From a checkpoint of a small image super-resolution model: 147500 training examples.
Rows from block 2 of a small image super-resolution model, named by matrix and row number. Each number is 500 + 40 x the weight over its row's rms, rounded and kept within 0 to 999. All counts start at 0. Numbers have three digits each.
After each channel's rows are labels from the 100 images, of 14848, where the channel reaches its highest value: "top examples" is what is common among them. Only what is clearly more common there than usual is listed. The data: fractals drawn by 1,000 iterated function systems, in grey.
# conv: 3x3 conv (model.mid.0.conv.weight, 192x192x3x3, each kernel summed), inputs 0-191

conv.170:571525523562500519605523535522483509455512543551483508512474527487487556589475502520496527526529445502463484553485483544519460500496504481434541561480387524551504559492549452479495528503530476505479442477459540536527498584463424479472491529545532478449473490531537448418580541451527492546435569466541492488517451461458490490565533502469455486505561482502467526518477521491453544452395444547442438487477520485539577503493474517526369555523435547495531482494495396484511547476491501497429503487537449471521505487531553500549490507550539537539455480487495510531475435530536517471
top examples: dark on light

conv.88:503541423451534440490488504520526495570535459489480389550532547479529507516470530476482534467439442532526426556505539404519495527486472477460524537542475502515414527504497450542502566494403497445467526498536548482484492484438523520538486636523434496520494502505497438518468507433495469516506510451444513589452574519441486483497494550520543500566476475537436514478472489479450490465552531497537589504585470442470503519504496430540470468506493491519497519464505488527514533489518454494562476444489528498563505484478497516485510498512508504492557530504477553606484557496585549403
top examples: sparse; two maps

conv.43:471527464506505448486485494465506518448465532548516519555543480515517501454525434503526448505529451428465488448565626521419479450511607490453534465447473575499488496493502501502484536482543516504550507471469447490519553485515485443485487503537501569453455512492528454384508456496553476419472518523515456568486526467497564442529580517558544470531491480548441547488498413497433475465481518582559553508502501562516594537493453548502475465519475462511449512480526464510497487465478507490502540448519478472474403498511560464523514543481548489538488497522450462592452546471474510442
top examples: dark on light; dense

conv.160:493537431448377452506576518504531568501541465521496572481554557411481455523581506526585500574529491505474487479444521471547456519513556488484495518569521503516501537425463512472545471496516525521507530533575490517554524506557478453497507489477455566499562530457501492499532466558463486483510575464522522465465494566536537467534605549474481519482440425501516418463537482456536477544525537560525471572493523530487523505455544552484464530530504543530524528477546462504475554544520559491498543542510510539577541520522517533506455527532558563509472484543507533551450484528414527440
top examples: dark on light

conv.91:476486532526465511450542445469475488516539564518546459527532534472442434488422512480522502571540504487473541485464553505565521558473465448433510489523530490478561513516489496568500527494538488553509554376506463498529530505448475526498451481491586460425540496494460464530504515526468417586520518543540447477542469471512467474483542417495569481518481506453473490484525558505482483496487526498454501553516507523479506525433420538491483492532552511513481551530487473454558485520502483458536513453504489501506520474462438513517440521565506621541444514448584549491533591532598461591
top examples: sparse

conv.140:473547438459536529487526545440527508483474541544415486436576592396529408492521528386462480502562505410487510481522471494498535523522510495535500471513495538536488555499481481458453571505498500492429499517509510485448568503439525542431503483477561454491499579552604483498502471474491555525464502521495470457476508484506573503445547493463578468534548502461516513569521499487373533485471494476476507535557483533500569526474471532515520525534435555493493537480586520442435489479493531513538493478508522478526492503495577519521495544521571550446450491475452470496498549492508542470
top examples: dark on light

conv.97:516467522460584522541504419509484570454483539427490535522462490591459531573487437514512594517527423455505565529508524553451503524478519515457471494514442569472479471447515462484531440511461503529544549462520532551506438523520530530481570494495570508498477519561504440496514565507475479474508469460444567498552469435516477515504471493541481537550533516541561598517492497504551518475435477524458529512458561457428461485490455535501537517488448502463530501523495512541499539525443542434506484457590513492509548474489509407489468447489542563495435566485413528460438499492557451488
top examples: dark on light

conv.189:496502570473449524484488502480564461485457487485493516384554403603541450512555514508464523494557482530487464518548532549475492436534542486473564486494475445490476575460525547492543530479529492435501522536503491468437491493513524518530434520495407480502469584532480568518524466595593538420530483580468524598536520483526510553491524496576473465515510486506511435495549500490566449491447531534532506538456443520536518507561514482520434490478481492559530516564529520571476524445524487546550527474412497471441499511521538504498513512464483481449503510489446444488495524434508506555
top examples: sparse; two maps

conv.21:547502492513467508599541543476510478489523479476390457473554497525558479556550512477550465481558585459458511550561452495501493558439512479458519469555458477513510539483557497449507580532456484499442531457479519508562521541495478543518517528483532519534480467584509569488520506459492465505483528488490471498480491416535503486491559458468544532569508480468524583505523532485441474497421485521497519526552448535511545504473473486611475498596407509530504504481532493467447513511462514479515508446560548433513601458481559457468485546538507456575502518523495526510430414445499485445
top examples: dark on light; dense

conv.68:548498458451442511454533496547461575527485511487587514523519519430439411505450530561509461534526507477439572516425500472522490523518495527461471535524488605510514495482517470489501546493500481571477481463531509499490533561517467505526502557551599514470558505525475488512504468435482533592510486465561464411452481482478513469475514587515584513459463542509562515549533503491477571521528571508514502514545432486541494511460471536500532494504498537465479504513503502473475563536519522473458562531597502545464525532576521505537463523556562587522485486421509519469399410476499503501
top examples: dark on light; sparse; two maps

conv.109:484504547534494456548518541482554441536450529499498572494427487451506441484462564424568452553513596498461498455470481477445552547540466475488522491566578470495474514498527570510496488495512502510514487512520532501509453497539451491457511542501461518592488484430531519467525543529490468435540534480485557506530543549520498443471502443533530479570500524478500483437515547536470524435412577494414490560486507490481486562498535477512554454466541511433423456507550586485491509510499525451498553528575475520466423495472542511451523454475436548449488503514557427442497564461496566481
top examples: sparse; two maps

conv.51:541525469407529528475508496528508606435506524528519546448557514478432478469528508497482457534507448516470578489515529436494571583464523535461499489535544539486448501490557516491496440506522494557527535464543510504492517483496569517485477506521536551480473476531503516459547479542420497507505524449456526507434477434487538474535530509448560471500478463524589562534547482460506589468549557565458509476532488482548448406482549528518542544483430518481517468520526540504411513497514561461534521492500451481483492460561530467503527437469624526505556615501445485484489488509540562485
top examples: sparse; two maps

conv.141:419461534515505493535560522566436496439490518523507513508505445529566540506500505530477502538407451502470488524502491424511461464511471498454519510457456560594478543506497500524513507464448447511526562557480491573606533509469473539473448555522531505484540498529506507552526464463488595488459528492490512523462477555425553567513522506523504462473577463550488515465485522436513508540502534443587486427435451452473544456463506477476494521478487481547525520498429461461471455473508444533522443474458493535492593466507482437569476471486509541521557478408538435490485537567528415512
top examples: sparse; two maps

conv.138:554479535505481481572582473454429559491455507464503588490439482537489455537531462558556506531496506551508506548552496524495505589512555509480510455412462537433487484525566505449457527431562483515528454477523497535518455593459481489498552482475496550463496482551500533467576546510505480508406508448507503496526432456455454488482485531450412551487483450540520549515514488542451549456381506496498413510428461479565483495514489562511456511554487483425497491529461438519499483504526525540498490547553496491470491529481525466520458463459524495543433495486505426461479427518442531527
top examples: dense

conv.83:524488408485534506497511492442479489539463523536490530568587488400402470498477442437506495486540429494510500411502443538482489529545517529484438475587544465505488483506477498444534485595513497507532515500486510499509420476459501487518506469571452555423508525507491521497434445576473524531542555566500530383544540529555509454574483454477526484501478515463551478496430542552492531489524547526443521560560532507498466481481468517471540458556515483542453578534527467546483604511554465505481466502580484478541499513559473506519534546478488493481478483539508486450519517499422477484
top examples: sparse

conv.166:473496581544474523526534478508535487503496472502463484492455455584506524483563520544505543486503460531522559519510537510448461430474527419475588491429487442453529542504509573546578497485443530480540531557504420490505475468502541476495469530490435536501518469591442538513488498556550474420522523465464485608508498444502566495446467425612401542558473497528525507483510477502522508459424515494541468500446535503506533477552560502569485474441469458541501505520505532563515475532540525551559499452485490448433508443467513451521558547440477473511531493486571503503493502538541481512
top examples: dark on light

conv.16:527407482437477466554493566519432498445458518505490464411452464537502502550508440501507432488551514530420500529486521508473467556544499515466477479405482568543471467523514495489519468462504439448514455512531570492495508523546469542486477492531500451495514495517574531439543453512500507517387503473461545569517424513556532537579508599443492451465535528559511569523534504565446509498446496520460498504491522480470571435414489592548476546500462506470490459499447546539477554465494516491516480546503441482483480533483498492535529440490569425489556519487439518509476469495441511510
top examples: dense

conv.94:486545455566508587577476438495446424502527443455383512520491513532481497504512441548549588454500455514455505512479517527539517528541453521486428482494485522438425505459466470536479474528565501447505570464419528490509541500485505533504554533469479551532462530531460523436463507533430536472477540532533491479529544545436528564526496466534437499524473496513500467509498474504476464472468518438503593458565516483450522502521500574542509513533431489454503530565482478518537468472476528587417396513505498559545557481522441472474494513448577514503490471504500533543447571499467501477
top examples: dark on light

conv.187:568502478434445472524498492524492472463475465442362540450531471487526497546485505521555421512460438528512562476531481449480490540482560510464477477506491468534484518493557570507478567506443436502511453548502569470566470544534565505515549554552512497469550537395515520500549485484453520491479437452469538487518530470528468524506506533481500556556464540571518571430511493481525470459503503462511508528497495430529538401531533474619480519516463467509530492499516582518452498473554555498499519497481505539469503553495503523549518487448483470610504458476532440458471446463428479460
top examples: sparse; two maps

conv.57:452434436523442532416497479516518483485479512564463498546508469462470477469513596539524546471453491524479467459519484474455558487531419422470441464552527536547499453434524550510476560425508483478486509499493522487435495475489568490507461543503490543522513498401455499460516535496519503444564517498512529531435558571494513476574461527531549508565491565482536460555547493442495541514504547501492508509542489481545531514511476438537534396528492513552502529512513537492464563536486467468528409534512405523572450473513538538423405505519522481543474524498555467551437494480530556469
top examples: sparse; two maps

conv.113:485461512394499541470494461469512477494488486509471522387506459536524515487554494476520480484478475564508551494521549483410480469470560502465520518466477421494491594577510599486543482548441473511556521591488462466504451475476609459485522527512516524494494475542402485457540494534544478432515519469491528606485517433541507500483495512551469568476400448510502525504567521506552563469516500495494533480492516453601549476530544483529491501452478452541543501540569536566446516511553502529542484488476491484519483496537486520515543489460509471573549571490564497526483494554492486459
top examples: sparse; two maps

conv.87:551436444523515475484536434553550522506482524469515471535589532431434460545479541537479479483478528467494512477428513557486466421499503482460456435575408487514485381453485431452507442494485483514487515429473457506566566523523486451491547488524573491479545492458506532564510529482512552528526465472490514437465450523500516463585517522538517501506464468474527505461509437502480523523488519463455525534474476492500555436467486559513506523513491538581496509534531563440495550443492446450556443502544471585479516548474492476495456478511488610536431426510437531518469441492521465511
top examples: sparse

conv.111:564436456459471519455503459506504524537509489456510550485528457511463531494524478541575513500524493537586514446530563508427615479538529480492494535449493460532381497457464558472514477497497491595533509442522530450486473490513560461530529492518539599450500482560392490524471554527462519449496530509529534482499482489525527481500514416520518510565482550494534529474505431536542473499508500550450567450545555501571538453567547570563473505485481461519502555524566469553546491446544539445568509478486527497491537440520470496552487479478519475546534582472522546568497488481469515514
top examples: sparse; two maps

conv.162:464524493569527435465485561538507474513517484582490422530497493469530437530504506465485488464470490470455437501440535496498550515524471523525465581529469560575429501513472539518422519549476507469419535521546571482542562509530446532475417555472513497422540515541526505551445510451446552507531493515517500512507556538474440433479467481509492446525530463509487538482539556406558473473471519495527583511533496454483567414453507445469506476478442463534529553497484432578511485529509488481503464525508551459548486563499509475534477558551562509463497541401455484526438539479529522454
top examples: dark on light

conv.132:434482499447493500434526562562565489491533530599489503471502510542484481481515481446550459538548471501470538458546559511461501557468573514476525492520569444499500542510443492533522516492460490528468464474543521535509436486546523527566513542542499525485533504568535517484531525489467448525535457483453551438524459412526533455527496492460555496529582531537543471456446465510491507507517432411435508502431498586482567480541494563500492505488453505451407482435514497527471436597483494439547449495584508390476539456443526482471509491474485468492535525498511469468489532541442571498
top examples: dark on light

conv.122:511525418495500501468451476505470540461500560472468428561515496424462449469462473526466547531461525379456472437455566468552492522535530493458469478516495548535492501476486440479473559450432458505516549468533552531600491477508469481518535479516535457518563462542530469481483462516461544535494536519482489481537482493428595426535597496519523442537456513461468553456487537484453507498528465501478546486544560497501537556465446475456547496513546582508497470477423444435480496490501532528457564409562497519541510470527505480607502558497551553464521534485518483473512470515511438515
top examples: dark on light

conv.182:492536478460515500476510496530491486589522475464578513497510496468479478447449535506537468552472506482505499484442487472478525407555520521435545493572546515474526442462509444514459516584510510578468565569524521499437534509445551471513512485585510523493452521492475529479444478451447543550536491520485483438465532444525497396514584509482585534522490519519518417452459528546537465491539466538450492500502487558486458502488513434507530457472530582474463537439574523579528520523486533464463518453624542504533514472523499580493527523522479552464500508455533591473529554485467542479
top examples: sparse

conv.137:535469448447491517470531525532549484548502547507493497525573463441566445496430541510528487505538520473471480368504494485451529489589416457503459516510502479567459532510452537521512474545472569556499496501555514454556478524476501515554455569549459502528548491446466511503471527465504515526479508528456493433508496464598493453554496532497582532582520564496513481515504478501483512499384516518511522491522521467544476539489450557572536523457493482476507562485493508497516446542543478493498490501534519448465566409452524476518502461575534552543491564466525544543476493436396561445
top examples: dark on light

conv.89:450548527480533585463542512450525468373512500496490494505526374485461567433535465535473543519510449466529486369500484555459462485505503521512491554480523425584529566564519474491484495527510520490474501529438507508546509453510514471514556451541491497544525548439449528482501374558480482489527511445519540450510522495540500478508465459476475551534458530510491534494534550534540527468550505456472499595448540494510513471536583495494465523504565500489514464482579479520467525496497499481421450561457535437491434501493452455480497461505515538512557455503519524550536516464491465428
top examples: sparse; two maps

conv.191:551462519486515480491523479446565459475544542521447479409523506544533454487495540468491431456512596594506504463549515491475532545524517485457476480522572490525498510486442542511458520520470543513510492503497566487455466565516530534543526489537537605474473506492516539534566491477501534466540458486434488527452464416536472527507494511534500469560512503545489583490515506506467463481499548531578548457473461456570480501554497573558475503519447466481546513592477410510466504406544484465518564480523624539484504486496535474494510534497503524603486523465466434471487457468479508408
top examples: dark on light; dense

conv.64:515479512544479503484491503477512579389487506496461533541486524439440502485450525454550482508554540441490463464497493532443488478524516476529474429494547489506540499486502492453481504489544538558482507454449588532509556540519515490479502399516590540566533520401501445594516485542490491479514534503559484495530510573492485514527505567488445475457496556557528535488524436432437508493454534465453482449509526428530513538457419473476485539550472471547421449492481464464499500388471488502513511509527486544480485520586517404496450486526478498468442492465468447505529501461448406463
top examples: dark on light

conv.7:466480514537460469539540513457460508529536486520532479575536560442435486543437532515528498564501514482500572448477530486520550436497430473475521398501489545458524469496436487502539559515487526585456477477477437494527443552482433451467447493496466480441495418501523474570510547437494474530501495474552480466512427492460479509475537418511497477508481493438590510493545520537467562507427581482503467446554464489504534511393447556519530509497506543442420560517452442432523452504562493479535553495501448548500525492547476495532476509538501542500490543507554528531485445471567483546
top examples: sparse; two maps

conv.181:497560473448453510457466478475510522558582453485510546450558531516458458454507420474491453487497458515514498566513520410517522518459594524491441511512517485562478555537512502487500507544513522533553495613509576534453470448453516514547566501569464497529487567551471478511478475525467433463514506506471493494515601507511499552477491514498478489519488499503506494523482558530562548505583417485501504560641495485512440521470547434480551468446462473509485413525510489530514514490550520538452552522531528472592437477473469510533496517459489438479566569515495486522514547539499554458
top examples: sparse

conv.92:492497397479480559535512478494527541512552490472466545512535595448441424556479549506535488521502477451494563394448530457510503504541537483488498409630517524455510505454505455471471575556479516473472497499550535542531518500512531462494492518530522524549488499490506458465480524500485488588561507480449518368461531514547510475484561496462506542482449519481562504527468462458483524490513536560450480562602483487491450508434488451497515509574516582467484546506508542496536475546513539515510513487555492532524528477503498501452456520443516559437459524525394517479474554456503530458
top examples: dark on light

conv.73:425455389477517485446493446524483478489583518544502422517575561470517483559466516477497491455471506455507577446459541497505437447490548510530517462520438564484476486413437500463496453524456502450528443438534495468533527507536539466517509488514529513496531449453550517520511508400470497478552446454481444465487461512490467511529520535471471528476496474518512444498487461484424489540511491467557520470468485553486534503430460613554552533592481527527538545528455517428480498446458542522547438521465481531484519519528536515514460485594516475500513447490459558547487395530473515457
top examples: sparse

conv.128:505500476418541501429450533555488531529531503498499556432536532479438464409498563477514465508471446475476466425516463439568538506513494544507459466534632502505432486470512506482448534512550492558476530571503504508447506547459588520554497506568513506559484501463472484470501452530432510467569492550505540447518581554502567465539500571516576475485513523531583463450531471450528489447563525515458517465587471458537486442531542413470565456458490506511529524507539515527463475509562528515474463523547487498524487535524481489428496525462547516510509531474489451456537543479445524489
top examples: dark on light; sparse; two maps

conv.13:527545500487573522549525546503546479418510548534412468539575538478491533513486488502494526519570516458510515474513520505515496492447522486485479495522479489574526555515565453503503501520563524456449560464464537467516552548488446501511492519537556531523439459608558494441499505448463483535508560485519492470470539385489523522493529504481534539529446522539517598588541512425427442450474526539480548458513467548523543523476500490531518507547432505511494501485503425475456482470454488482480580439562556528568550493516544470458510577532565537547478507487499475524438465458455491407
top examples: dark on light

conv.169:564412461446510535492475491472494497481501530424448503548486504498557516535493551537487452490520496507605413461510510554437423479508483499524476518541530465543525545515513454508513489505481487502514492535501458494565508490433433529476514541479542509508522558580472483418477458582543490544425567560498555541476499435516455464558535538521504460481548598540499528471532494464430421511445490553506501519529558528440445547487467530519499476461456524473497494446510521557537603521465495476464469432483503515516539511557464576521535431536555466453488541492505544522502524449438536433
top examples: dark on light; dense

conv.90:489537515443515510456479465439448490430440485470409428460486516503501455545537487523563496513466490550522462542458520523466481474485527503491517511460535532449479461478523465534475536489448417447503492491483519449515521494552492505524551531540497511458534515455533502492539508534561473492545540543490531560541523478553465500534442520528531519510515522531481517537522492469500389494434475488464507560513518572515512446510454487569506466511479542497455445421459572536516546590482567441601433423456522523519430515452402525548461553564469515541518459511552545425502556459460575474
top examples: dense

conv.164:520514496459541460476528540564498535493475476507572573464525540485509445489521502527519467493552483578469454476570492516439563502496540460530508486521507523452463515537498533564445444477475541505399541488511469469397600521493528476456523492512523503498474446487501494480513492502457495488499484451495471509495498451496519524482422479453518571459426568499476444552486474540514546542537606498482478496487397504561499477503542564498442467459499448448474557497573520523527544533477510419517480574489509569529443545507552564521452420527570526558465487544549518552440525495440539518
top examples: dark on light

conv.135:562515477514506470457469519478512479477465483454482517600532547444537536482414556495520509515535535470578500445518512525479442492554527484518460552506491434524393497476521547477523565417545475452585480503534541459480442487519521534506516481424450467532497550488469561528528494518530505399459492475552470515564536553433496545493526500519453555524487531561500475506516461515506453439476582524519558540468541490519530460488487567528474534515529446513606509514499488524524522464494504435545480505448541589497475587510527497556531525527511423562462483497490484520513514527446431406
top examples: dark on light

conv.100:474489467501475520477492479454417567548484466462503574454506436512448479512526545492471486491425487568411565517532514462487559484472415492480520448465478453420508470503537568508483503513481519515529478545526474530405508503516587512457507516466421442484532477356451497515517510494600538438496449524524459510478503616544483522448515546465534495442489473458526512493487522556545549532484465483565456493494475475502472451525479499507456493487493504473502492538530613464477517514574503551493480598442457509458484519478516554480481468479471502514466488572548433471491481542504513514
top examples: sparse

conv.11:532559435487459553487529485446457479472495462483475536496465509480522490496455514479579499530553501469492501468530496445427551510571471467556456504509585482490473485463456439482448537590575524473459504468551481499429461465478485548511510451509489519536471499480411534511510475521376537508469510538449452445454531508510535510461455534520520464539531540520441444492461557463452463441563486490457532478605472465544445498473577493508561504514532510499514515552536490573528474435512453518489441521552486465507563464476443426486477516410552461488535488517551461478483579518463565478
top examples: sparse

conv.171:501514489544522503474501512469520556452519516513435478499498505496471575491529552441486444490497557465555504492518517545523531527419489440455491525541520546493525463489541443424466509494517492479463416397451535523497476483437536504526554429484528513507487493527543445509453519507450417465473460518492501513500543472490551438467503424446566527583515530500512547501532426482476513478473409528447543514526503533494507415511488442540572459533440491491482495527561532448475459515449518472476511477478434449466544431495550520534562564493536365476545499517482388508468468454545482493
top examples: dark on light

conv.65:528511492527525484542520572602512493447484554537497503579545518452471547477480453501487552518536459418561469433489525538513503529470599502490469555511463508587483533491502452503484469503565511456456533487486545473517550516497428498500470481536561499503497471621536491451505498478424456505518570471543571455464541401440507465529509466484533536545464518546513550558530474450498476468476520531429552501495490494538543491476536482519528504484467517532495464515520389483500447459432497477482541461594542537559498491532540495478489576565576532501529500452528524523461442436518471469
top examples: dark on light

conv.47:549394551543518494426501497434503498507549509494406443469482483487483467484487487522553442545534487471535454406448479549448481490504466488551472506498526484542460499452483544490465581518504555476506473540521546444518518512497539511548464485512467496525525524546424533535549530522485495513509555477502475449562436533551548505474431442486467544566454580575503512470522513480495453495424515435444532473540557557496528426495477547585471527495481524468441458509494514567495503545581545511483484503463458511475588549402519432518456462531526433470489527458476518467520530479453545455
top examples: dense